Weights of a small contrastive image-text model.
Training: nadamw at rate 0.001, 10700 steps.
Rows from block 5 of the image encoder of a small contrastive image-text model, named by matrix and row number. Rows with one number within an expert belong to one neuron, the router's apart. Each number is 500 + 25 x the weight over its row's rms, rounded and kept within 0 to 999. All counts start at 0. Numbers have three digits each.
After each expert's rows are labels from the 100 images, of 14848, where the router gives the expert most weight on average: "top examples" is what is common among them. Only what is clearly more common there than usual is listed. The data: small charts drawn from random numbers. In brackets: how many of the 100.
# router: router (encoder.blocks.5.mlp.router.weight, 32x192), inputs 0-191
# up: expert up (encoder.blocks.5.mlp.up, 32x96x192), inputs 0-191
# down: expert down (encoder.blocks.5.mlp.down, 32x192x96, transposed), outputs 0-191

# expert 15
router.15:485459524533508488495549513463473489496491519524553519470469471494529522484475505500493509514472474487458510513496497480493477509510468479512495517477475536504526427474503471478500560489470519458501488525502498472471504550495478528502533516522505527465507523532534530499462532492534551477523486447495463493498486523507512485513503481515482491517474474481515523549520461472546498510496498541492456506488487513484441537541475464517511538495491534491491479514539481484499518491476521500508481465502466473551486503465501476516539491515507522467502514490455525453506497497537502537
up.0:552486505500534500456471462477512522505513498499507517528497483526513499515474525481544501478538498495501534521487470492525485507504522494486477476489496517489520488510534566475492515562510509463506495474516512472473501495573488484531511513521533460535525528491545515449489550477447506489496512455461529489513478512501506507513521488507450513492504502504514517488525527486500488487471510518510493470525523450514483509485483503471456488471467518505492533484528494473456504513447508511484478410517472467553503490467523478487487527528484462542521517523483511538502503480499502474
down.0:481505488481508510479488468522488507504498519524436504511465523494457542470513534449516480498516490483495509538535501454540511475519569503459528477521495525503491504519506511501475460503499557545468507508473508489465491470485544483503525523532520534523502492512496506528498507503511487475479517452508469510510524511522536531533507470451510486491442490494475499475447511512466490504497483512495455438504498507497484539553472503495482512470494536504520527454476477502495495524524547500490533477516519492530537524497496485524522489471546486516498471513492519513453450485478513465
up.1:496543482527463460489525526523509513552513502458514498546496488510493543484496468456459494493480500551580529492473475492480508524512514476500514520532525510532523527511537503489488485474488510444528538532490505489508518494528492503527469501499527468531502535485462493525494516530456447524471477508486498495470482472487496504476501521479491584471514469496507539468489508524481479546520525514507491520477490482503513464474493482488544469528497501511513511490493501508464519491500533499531512512472544461460505490460491469499489440496526516488506496488448535519525497529489511502
down.1:471508505556504506508507498477531466509480501490495473492502494434536485485489517482487490511494486527449522526538519563513454469505500468460476472482459514493499482497524463498528512503454494451476506482544487503521484466471499516464527488493464505494502502493566551534481520512512474518542512519518469487487499486480525481494481504494528480476507523487479488545513468463490479494488473480482479507534538517500481501514485491499458534524517531518475525461476505493580510506529504466523523463526509531499475510520540549519536465483493501525469526528507504547517482494488481520
up.2:520474458489512468527522511481488522493484502507516546500499470499501520489483502557498475527480473441470501528497536499509480503525513501520500499510461474478466495497494482478482516496500472484531502514505496516518503511524485493519494525528493501522451477481485527503511523529533529486517515542483490519526543474458504527507552541515524474489490509512480512479476504515514547488508532445500482526458483536533513521496595479507464497455444527508495446531520511523508529467473508487450450535538532510455536520477513509539459478488507513504486488467527504481478493525504520490
down.2:519480532478480504511494468524492548504479511503493501472522470493486523468535463491449493545493470468485500487490473492557533526507485494523469555491476497450517505487465531495498516528528521551449508527500535535484507508453532487501481487547522540475506535553482506503493474460514539470469502503519480474501472513518457529541474498515483472550487465481524462544515479512507448535521489512473492486492524546523503490511558506477506495513496528495505466523514518508493478496490512501506501536506489492506545522499500479479495493496526498449507482520553445468494513501494484514
top examples: heat grid (57); step chart (25)

# expert 2
router.2:516535535508532415480505498466540496513508526517510510525509508511526471525482514510523509485513488504514461465519499527489527443510503547512485497502500499506537484455525526528552454482488463463571483471511465487478503484516466508455490487489485531540470465499483498504469511539521522510485479518481533507515488481498502503468523458465522468500486518532539533531468482519465493451536458472495470536493513511501474521468471472523477480529510490486515512521473497531504538533531506536507488464503500523475450487500498545513456499502481488518484500505498501507552488508507490485
up.0:540538447475526533475493486525463518555509460481521512500508497530518480463498493504512519524502505522526509487440493472545552502503445476491471533487490485519494496505484523496491504513522504564515512544501526506528462506509507500534478463476490500453527520528494494494508516480493475517470487500516512501463446506451493506457506537502523545512475513480486471502519495513474512475525503551491544512479483452502484444485548496504491459523459513468518478473496503431480476509518507498507503546491544509503494502487473480467551506511528498501493481494491536507534491499478530502
down.0:505530486471503508466457494501499471489523533521524480507512512509538502456476512518493534487468493498506519499484544494514462474511488460496489470536485507514488482521494494507465512492492509475529488485500488529516481471520485514506483518527468549470517504484512508529514518496558504524547471485518512482483516542461486496450529510489515459507480540475451556520476484477553539500541526514511509473494519497561519457504469492477452510529499499442530498505489505468489463525514447464531529457529503508529498468455464509516503477461519539484497474479457523496501524527517470501
up.1:476527507498477438521527494499501507483479470473538510456513504485532526516509490480523489485501488462507500557479486523529530502531510503514486514461520509510490485482515482499497506485484481513511502488523521491511536568558525512468496482529515434474523484500497475500511466466488511510464468504501514475514469485483494443507551498521465487488496497507516435512514553541491568511456479487488499547539457505484468522520495489527493478490513537492486515473560476521524458489500543523467501492496456508486488498504526509503489464543497482468481503504484508482492478456517523542
down.1:525480538490493530495489498488518423508498486515487500535503514517515542487532470459467511567493514521511497488543481489509514524486498498529485514507538516475488482503498484490484554501508514510432497510506514486461524479461496501532507479474556504491525511556478489529514477517447454438482522485504483517503523522517507495531480487462445532538522496476522435489534474494493454523516497483469465486492507483455474490481512515481521507490545488525523507547528526490515488482524496493535487496488457501497526526535506491468486502519498474498495504529518510490530535446473496486
up.2:500495519473488518522537495548477425472521462489480484516519510497477519487481523496490515490511496507490515570482461513518515515425510485467522489511499562503490493510490508505509534541505507519485511476515512504531486497488526510529514511496494471492529518479522490491510484417486518510466474479480490418484483519548504500505488525511487493522492505500491472488518538460495518535481536531542526474527473497492523501496465534493484500495463539484479511516514467469493457451492494481555491488508483465504511497518481475489526494473491500484511511459538460540470515515444485527
down.2:502515493525492450523528518479523513511512483468454490466496504473479528523540489495456492508494503520464447482526444500487543548487486536491464555507533463479487494477487506516521474507527494454469521574494525494504495502504537503528459473516516484539501493507504472480513555466466538540458507518472526513519477487465443534532485531530495523479552519511535493473536480532494500527484507472475491560477511504502521518491531538501526514508503520511515498500487481491455509504469530519467488489478521506476498512455515515499477492478512475486489524502509510482522491475468491487
top examples: one colour (100); rising (70); line chart (45)

# expert 4
router.4:539460503479454528485517493481525522453488535523501522525527464511516502472536498520506475534487515502503478474522543534540529533488509468515492518442499488499498491486528524469498517521528485476535541486527499466506537542541494465485522524532486474480506503528493534486442486509504486494547490507472497471553482520470489497526533503504469460472491487527513497517530496467518475476487511509503488494488540514519448481473546494513505521476522483527463483515550519507476479504477474473479474493517459510543519454489532471484498483517456545457476508467504508496511508556491484516
up.0:559488509528548514486510516493523489520569476477460491488464524496463514496485478467505520430516481500511471517498469505471514493492506516521497512504467505457529512499542495529492484519456506499420511538487524499521496511496497425498494517494531559518499520467505524504488505464521515548449494485487497522490505490498518486484495516469541469494516544449489500522508483506475527513533505463499522477531521447506537518529517479457448492524488510497511512469479498490511543517521480480546485470508513537501469533492533528514477487481466478511494508477466508495491520492497497473
down.0:503557502483477479507511504481479477438497495499548507524530501470480511466526499532504491471450556480510502504509543546480505495510504496516478509529527529487457550491487493518504493500470460517507476512538442495507491484512518521513523515518455486531531473501505516526489548477474476530539426502477490474493492457493476502493533469484518492452513527520494507534492517511526500494492532512544517511515473499500525493452522528522502506518499461495485519470481449476508506472511473479491516492561502525526450464528480540518523483521469502527464512457468482488530508494473487499
up.1:487487535519467463510535458512547481489509458478471538515478486504487519527492502527501483452523504498499484506470519495517509536505492505490484473468530487523509494497531494505461504502526496463518519531493551515502467490507523551529557491465495465446539533486493522501502502514482464525458520488501485494510505516479515530477535541513510555469527527511515498462485490485521477481504544469520532569513479514504481473500527494472489506497510502484509499503491469465500512457501480466512511443484526487477486473483523496517492421519517495546504504466495496481518480473418498520
down.1:467482552493506503504514458519516517494492505485454485503516515521490463471483536494471467507542472537481519486502468475494495523469526511522520549521470485436480459452478502444498487500507523525523518453501547504464508523512513505514506487512511556485456524499506474498477456480533510495470526532491485494532495530563491543475488514527488475502493499502507555517502512516517453473477498509495498495522523542504513460545491519472486503498504514470486504522490508499520437549488511507520556488510493490484530497537519520480521443488521494501518505516525473515475500524481440514
up.2:542480513499507469477502489455524501504501553527467479470490472507523495422526503510507500526479486473478493494523473503503487487513511482515489522478489498488536486483511496497487510521498513467453513494515472498488566526512461426466500533531497522510493482494528528530482515480500494498516518495481504470517525519485501434547482447490468422476494489499500498595500521509499479505516448492488479471481556508503469518510499506500484520522522502510489545507540503516533522510499528511502484478523480505523515499497559520503540477526455510486473535512504494515484515502530477522
down.2:508518497483493498511534506522482513498515510492504524515528460472500554475534520509479516493459485469475499488486498536547535490500494510480489465473518536521456535505518535520495477509491494548490484510510481499553468430485512491468493506519452503526521520546490524529481525492502499484531489498495471460459482453472497516512475457483528508509489554491517469541487504487486460502501499506519524500515495519500505474442546470543510503509468499496527457485475448494498498476516483448536511537558543464526468526505448499502539511494504481470482505489522496492519484521476545512
top examples: horizontal bar chart (100); dark theme (86)

# expert 26
router.26:447524508506539529519492520509506485530472489514525494499491523526524453510461531503481490522469493500488538462528465504543506551513459527496469482517481517522523472514479457451509524507519512462472493503479494456485483489465502506523539500494509522454483539516537469491486509483488478480496474475518475491511438504509457507464491509545519480498529522469537522477542473451516492489501521530457507470501508504487477475480460502520480504503491487492500492536469473514514427508491548499486525537477507492472523507524504523488521512497532531483529483502518533498554470463528533541
up.0:531517542487515508446536493519475533521503514518443483492510525501513546490489517483478538502513539495522442531490457465507522517562507531520517493487528536524496487469490494476481462487518522526503513497491492456509493495515429455521463507496506478451504504497483493511479515450501509494513483447502531498479480555512495482506489474477468489513495518504526447533525527502497490498511483515490539487526493488461466494534486510531524439475552442482474510499489510504470476511518522513477536495529499499508515501552465527478523540516516473503500484541519510478505495459517492506
down.0:526496548498535460537480465467551449502503433497529486586509508480479525498532498524484536525536510508489485522522508492525502492468518514499431487536473507517464485501501451516466507526460468492528558515502502552509497479460527483518496508480515496447507534493505507505487495495488480504498481441492515512510524511500523493499496465520466509483491556557503494496516502498491509516523496489507501494485492512495493494477464524529497514495468529477516488524501519494513459459499536481517476500527488514485484491520470498515508482519548456497514471462547501479538517446471505499
up.1:511459496505475490479492458494520558523500494493457528491505468528460458483511502532486490520472497504471524445486464515536500446492501508515553515519503482513511492462499546524468509509520480503524501493505525497483524508511512456494475529501503503577514507556506509485498473514506535495494482516451471517524479492524479505522520486492500501511461491489503504528502495509522474495465461456470496521476539519465474510495517487479494545513510489549507492517557478486515526532497444505509499485531454504556453530456547457490495482500463494498517522480528500503509543548506482492
down.1:454496525526499491528491478524506495499474501480510498488498484499488490522480501507495471478478509475490531512511544531522493493527490506488471475476504549508505502500521570491535488535508504506502455525445492513511500459503514543500563501505504483514507472472555472485524459510485474442500506495526498445505464527502505529474481515547489498529479482481517514502476496445452485530481513513484519455511502535500493480468492510474495535468500492465405523488494488529496482481475454497505483501522492505560497532521511500463518513499515481515549487514483463494485486511491539566
up.2:519536545456488517482497508481510502510478468529476508522478506486520515505489512496496537531514530497548490500483496471495498488530543534468485538509540540504480526475526529558472480464515506489495461470498482498517504471533487452578483501480540471488513531486482484541535512442492507493513487493465530502473491529509521518482504516497428494514510506522537489516478537530463505470493512526533502485528504478495502456491530504505459483506522451458480549487501508464467480502511496487497526489531501455518474486535456514481503519523492462516476486517476531509506516459462477481
down.2:533513508484474509481487504466507460518482485522504462530505504489478535440534528539457534564501503510493474516531458504524509521447515528497504532530474505483494477519498456528470523531455483495491568468494510500501532522456509467512481519489506530505452508507488471530494497437489518528468471464469512540523497477489517521511487520504471483490504539524538484512537496524531533492488463437478496512510543517467512503538488504490490497486497513456520514515501518475502486530525540510527472504496485496476493508524508528468518479481492512486467514494526556490514538505520468464
top examples: dark theme (76); heat grid (61); items: five (45); dip in the middle (36)

# expert 29
router.29:542452497522496554537516516502509467466508476483472545524513483483469516465515478489486509532515479515496524518497482486469498516447533499509528539507488505438457515481518488526481534486502501524442485499520514505540486479455513457546483514496501518494522528492461524539490471446478491508502519539499466494482501495563540502565486504473504521489527482477480477537497523520488499517508530532519531487494514467463530484509519512479477522535471520507509491457486526499490488461525496469526509525544488508495502504548492479501516488498472472499474502511519457516488518469443462494
up.0:485497483525475523510505560499481517488467489466502483521542498475494535538480532506487522453495534517507522518466503494479468541478513529473521489509497528491489538579511500492457499496497508481504498448514481520517499517509523457535501498541468478515472538501502503501519478473520521506518476493500497493492513467492493536497496522479512510487492488515514531453504545503525510502454525445554523478515486523550543503531465500508487498486514429471512475463491521492445471509489519458519476535530497441506492485500492494494475519490459522491530486493488515536460527552507505462
down.0:516456494519516531539507479444517527494488465505522528480493486489458450520493497525530444517503482480475502493505526472484499502466507531512545501511462491444473492479503477516501482494504510487475501498531519524461497515501552491505490485446521507510484486542517509468482477524517525509509518515508544566528530480531526494531524479513507506460520520502473471516506502522497505500494492505512520498542503472489472526498493551517536542477471527502515493472482483528535508500488498516433484486528482533487478488507506481534469464524479430491506540498553477452522479464445503510
up.1:506503518456514470498533484550480457508547489499492502539488484552468500471522491522497446530517474511480495507518463528488545509458507470542463505536496506502490496464512498528529517519495489504508519521514519490520466476514504498477486503520531463462505518480503473509463553471471491511466471482486484448494437491531473475513506492518491525478533488503485488541503515514512491515511487548505498520484503466463523522485525529503514474519469544542449516552485477458483514463474510547463555521502502495503520453522477503473532473541522485468502508500500483497526480461492486515
down.1:500548530464465451476505494500523498483491505563534495490496482461521525496511504527473570493455514513495433507506507530537482494529492488529495509502548506511519493491487466497497492501464489474531476509476467508506504500500490532472529527545470517543499511511470499470504533521506514490515464507492486476466513467423505501459492471488482486547512494541507521517489485501472514488477522460494435545518503540489506493512520454507487498479532483497519518514536482496503510510504455491500457470533513518513493521469522556495484474454525539487461519482477514490527523518534506507
up.2:495557510468478465474493481491524567533523499490514517485522484534520489543479526484546480463477484503540512485452517510563533482521504507510518500484507477507544499498523524502519478489522514483542509512517510500482485510590537515434485477526530475484503488527498493489507498520488527518468456504526549504486455466465476518485530475491504490485474492501503508480495535546505485483482492495491475553515482498520478505476493481533509472498486516500499487492506464525474496498493513543410494484475527493497472465481493480513461457523525499487503492493487499503509453503500545521
down.2:499491454539521563478460545492491526521505534466480488492492517542545465525473515458538466474526501488532577510477521494466494468519522493462498466495472476497502530524518560477510494479497498492496540482511484462507511496521489464505494502484502482460533456472521518512510450508496492527485522501495525505496470524525489491497501555489549491454489483461487516473517511463537506505518512515516531452503511455526504490469483505489486492531495505487478523460493533510511486504509554479506497502468491497502500469490489468489515541531479509548505466514477502559459493522489487476
top examples: scatter plot (38); stacked bars (37); items: eight (34); trend: flat (30)

# expert 22
router.22:471546469454452521487490520513487539481486463520533509476520520466511514522530525486474510497465501499548516523469546497504471483515523478493523496524505488477501542499519490513452504456462485529523501517485491520497478512515531504489535516547512500461515490527474518525516465503502482473462502500506489534456500449460509520478503535495478511486487474523488517496476563554543565526452534483481476515509470541521537516470473501540524502495510491479480484458535515522480458475503518479465477523484520503520488497484476506521480461496521513491484476505449507483461508487489514531
up.0:508513501505539520454477534476490474531485510487499494508480513520484478506531492469510482489472508535519514462521510467473527470545468509539474527518491474518528489548494500490520522502474513509468546514523499482476506568469505488474475500493520535484526453510495518486477487538517506511513450505533483515499521502530482478482518491430556501487491509492446509494510438503503493506551498487485515480456492430497502534509443513489523522531504496505530488495515488502506554543524491487469459485455495534496506500476512495516471549516455502546528491481479524497500516528518499470
down.0:493499486462493460476499477502522477521477502533519505493495503473541463517489515497476516502481501515504443478527447479462499506484493541513480525465537507522559451526509465485504503524501484496515473497474519500478512533499468540508516476461528493523468510513497440450508513536491496489497505482525488501510505444487548498502509463519469530493531520529519483482488484523511521484509464485475454552524516514463478487518475484521534517477532524500519514529534487495498514536514491539510493475463475482465463555453534526459467487519498512512487518503490555457551518506520505470
up.1:506540532533510452521499492492541521455503517481494507527521499491482483532517487528560479481532506483485454471529495536508509473482488529508463493498503514511513489479533552510571502507512467496518508477529490499507478501484510495451462466491471513532499480494490489493463505507537545526490460509485576490552447465527491507519496468460545482489502529505534513532490462523475504476508482480510529515512497478494495545478485500491484496513491470513495490495480472500463553528515480510491466469495476541516445481523499510534462524494441485508513520483515480516519523508483476459
down.1:512472515478488467539518470524526487462529490523506520500524503483467516487517460532492513528493507494444421492519486517501524526441486506516482514503515502463478459483467463495493496534511491531462464514495525523505495485446508526508491492524496543541477503525493502460467542506510511472499500536504489482498502466529481520540474455495489497526536515485486486539492461530450497521501507490509496530506487535481510506518543535484501527470492474517520465554522489499489516502492474527529507517534496527499506537496489518506472484439535486440509534488546476457519528474494467484
up.2:496484513522495462541499430494501512476530478493537496478485475516483472506503506503515474473477495441470479526502491509518479519504469481486490462491498478519483485501475550489513499517531504514480513477493503527515491494488446539502498517500477512528506478521510525480524544507542525522472488505446501468510520514526496524488494522496567486495530540491500533490497447468500496518499507481548557509506488520516492494518541488463487520454496494501525488555525477473493551505482459498546518473513509524526472505452488479522489497445520537513505536432553467483507508538474486500
down.2:523492485499482476501521494493452477479523495505497534509470441491465488477501520556517479519478529492453467521533481545497531480476496493532510524519460484506472490460482465487525540547473433524489525495510473501535503536450490499478511503503504508542459489488484510461452541482498498510489508488468516501534468453521534490524511492507521492464504513519493504541497503512496501479515472493475490507485505517449496555507528500483495510465467480538465537522530473499514529492465487511505460507518491529484516532546541525501549484507489512511466553480539500488488519522543504479
top examples: line chart (100); one colour (100); falling (90); dark theme (67)

# expert 27
router.27:538526478487503509482521537496451486551523499545525475508519514468493488524510518534512512506515518504486485536484517519515505483498505511464471441531486523529456516471487532507535485537470508517519469510483466478553458453500478496531512504443469487495527497518503481513490550471502491506505499468477557485484483502497517503466485503542500529503479538524524500497488499465474488483509489537531520536508523471501538467464530514519514466500468488472460518499450457473464513491475451504487526506548539455502505480510455499460551511513475467493480500500513502491524517485493536512
up.0:543485479510487440536490477458508471494521498480541487511507520530486486535525488499497433530498538478470513529520498522503473454488498467507505461516472466480476490485495494513525518538478502503503536468548539496489541502538497505482479532468536488507509475499521500451492500528501557506497508503480515506526513537500530493498501512512480491468525528484445473498555484470558485543492511474493545516485498483504488540531486517496517490472504500518500479518499524547535494478458519517500505489486484541490512478454499478507445516508482474489523558476543441473506528500486493487
down.0:510510463537486487554508490520436524495508554467540510461551493493490477481504487502474436510470530486467518471501498504524470473521441465514522501472479488488521503513441483465554481541539534497485490521510486525483512519490462548493508484501470502515482458505533546448484497519477482522503488493534524459480508504497480462507510503488533500497481511479500494496504486498498450503486488523478542498479478527550475490483540514472528516531500476483491477519478510489509531465494511520508527524506517480484528485460516463533513511493469517501530521504530452476474484487517520548
up.1:528513493467523504513470459473503472467517483485534533521520487520523470498489525524518469560519498520485512489488479459498440479466524512543520509527481476506512446504491464477493549533520473501526522473519534523480500546497492500486498495473530502467489521455496498462505539483525533502516513485520493522545505504534530534528483489508457523472482517504452493494536519512575484499459492515498445500460472475504487529528489522509507498483477520524538500522527508487524453516464494520498491498485455476472436508499507447496484494517479502516524528510554490470485506496499501480
down.1:489530497474535509507523524519515544503480478487495512557494525512488489541472504487504462496474496569494514503483531495507525484476507493497545483514449501487498501470491509494541525464486515521565506488518517439486473518519530487505536503499509487503510493523500529475493485544490501462508510507466519511470529494520477528502482535524487534497485509533465505478502527501499471478496529547534499464457471462509461498488482490566496513507447522523479484490501482526523454474454535486478506527495512478459533467553492466519511493528519472499527490476515479535462444480477534501
up.2:528496502488570488535493490453537490490491471500514541531483494497511483508480484510508464560504487522505515489502509474502468500445529502531505525536443474463499483478530488490521563517499460496519522490493557504478501543521484476514499528477551514498465551443484522491493534522522538488529515514488485544523508502488528512483468493519458510465515523516467507484519482529522472497529497492491469497464519460489474494518527489493464507470473507522518477512501541512541467496452515520507487522503487503479470515502500490521455506553471473467493530493525494472478501456493518461
down.2:486549511492527489542522492540489565484475482488543484525550515465477486498503468521502418487478514519490508514474540493524507482514477497470518475487461524506479492477466477473546525520506533536538498486516502511496483521513524533513517488519456468519518478507529515482506504516489465495517507517497510460487521519485490497481485537534490493509482500527498500496518519493509457480464512540555541497473462503530463484481514522533493484521469495479458482479503473518514475461495517484507554495508515484488538458537504469525511495520499471480526504487514458527437455477485519550
top examples: dark theme (77); rising (59); items: three (38); bar chart (33)

# expert 13
router.13:439510527488529518517492531510510499504476526507522510497501529506528458541458519485474481507456505522481508469509481497513501526543469521525460501511481516519537454534505474473537522504526523468492480506473505455468454523475481509507534488458506526440480525492521465483525522489496504464541499469548465493468470514535484491480441475541519480504542523463534487477518486447504479520529514525513507476503494485490494469483446503531490529491493491495494493534482530515507463502482520490462509527474493492503540515535495518503503540504524526480533470534501549506524487465520516523
up.7:531493488505482478482517485491466541494476524521465505473534505465504517466544493505463492486465530487480494564476517524520490472503502511493502485506477539443505535464463484501510496512452511509502524480528492486481500523500512397492527529537516487497493501519519529525484507459501530469476515501451526471487507501472515498508457513481458474506506496504537493554503542522505515513466494470499533505527522526526474506517529541474473526495521506494422547478523535525520500468511520487502509493536500492509515475491490507502510486498483465433482546512521464479479492500496491484
down.7:485433493530547531521474509492546486515503480488481496504499523496495504511448528497494530492505471545475505487485461493499532537474470534505493544525448486433509507470514493500487510510478518445520478556484523470495460494501507509496488464496510492519507521510565514510506505511474506485498508484508532543487514523477479494502508510530477488494517545521499526494487477503482500478519480514483483497521515501481467460503498483511456531509478525471481487488473527471513495497487539492527479512511517537488498539572514544498535459532555426482493509514489498501496498438544532502
up.8:544522476455563489482516500503499463524493504521483480501514487518501500479482553506546531484542504521519446526443491460476494529458526481484515509512501479465520508486492535531533520507502483494522485495474491482490508492525488469530506511484505477499479527496500509479506561434463519527474516501455530517479503518513514480497494544501478510481556479530482505523536566513512541479486496514550517496493510456522524459511475521499508454490486511455527530483482507464458500505485526541521506456507523470505488480474473505489543505510486503537482516519476496511475461498471467485
down.8:454523523558474494528530532508560501497520495484501510511458553484484541558487458473461505487475485511470476473536519514511495515508448526482499481505518533527495481502551509509528495449500503444513495543462506467456487478484514552488501471483482496472559507503495541533516534545476482489490468490481490484493504499480470507492503488476546496498509491492523479496483418492497470516531534463515503504475485496499470485477510472521483532538520504517523483499487478515492499486532511475530483479473528510503478514508482511562481516474534506514516481488475498536514492478462499497
up.9:530464493481475507484526464494509477495503479492528562501501478512472492491490524500510516501488497493495491507463488454485489496495536511511523513514482501468501484520517507512449535481524509512485499510490516531476480508495508483512472516544519526537469549516483550510479564452503549531517489504475482519449488466522529512535522466485511487474511470494468517531478511546519498472497512476519488485494500524506518515539465495470495534487475513493554467482557521464433531509487517510509455483535536499552487547481478473551477497482524507533501502487502520468448532518497491460
down.9:453463515499477447535562507502504485456542469467483553524472538490469502518513522510525464512476498488468512517509508509481524500478478547522491473527505505515435536484512512474498488482495551530507489521533494478489517487492501536495533477524518487504527460518529525515518504535506467464495519524478468495492525486508474495500506508459488503455504515472477474473491487505493451513446560499505509502470448517473460493463497520531511501487519511532466490520513448525536494454510542480512500530514543483509515529490507495518487475507517474486514540459475487484469502527468509494
top examples: heat grid (96); dark theme (96); items: seven (32); items: eight (31)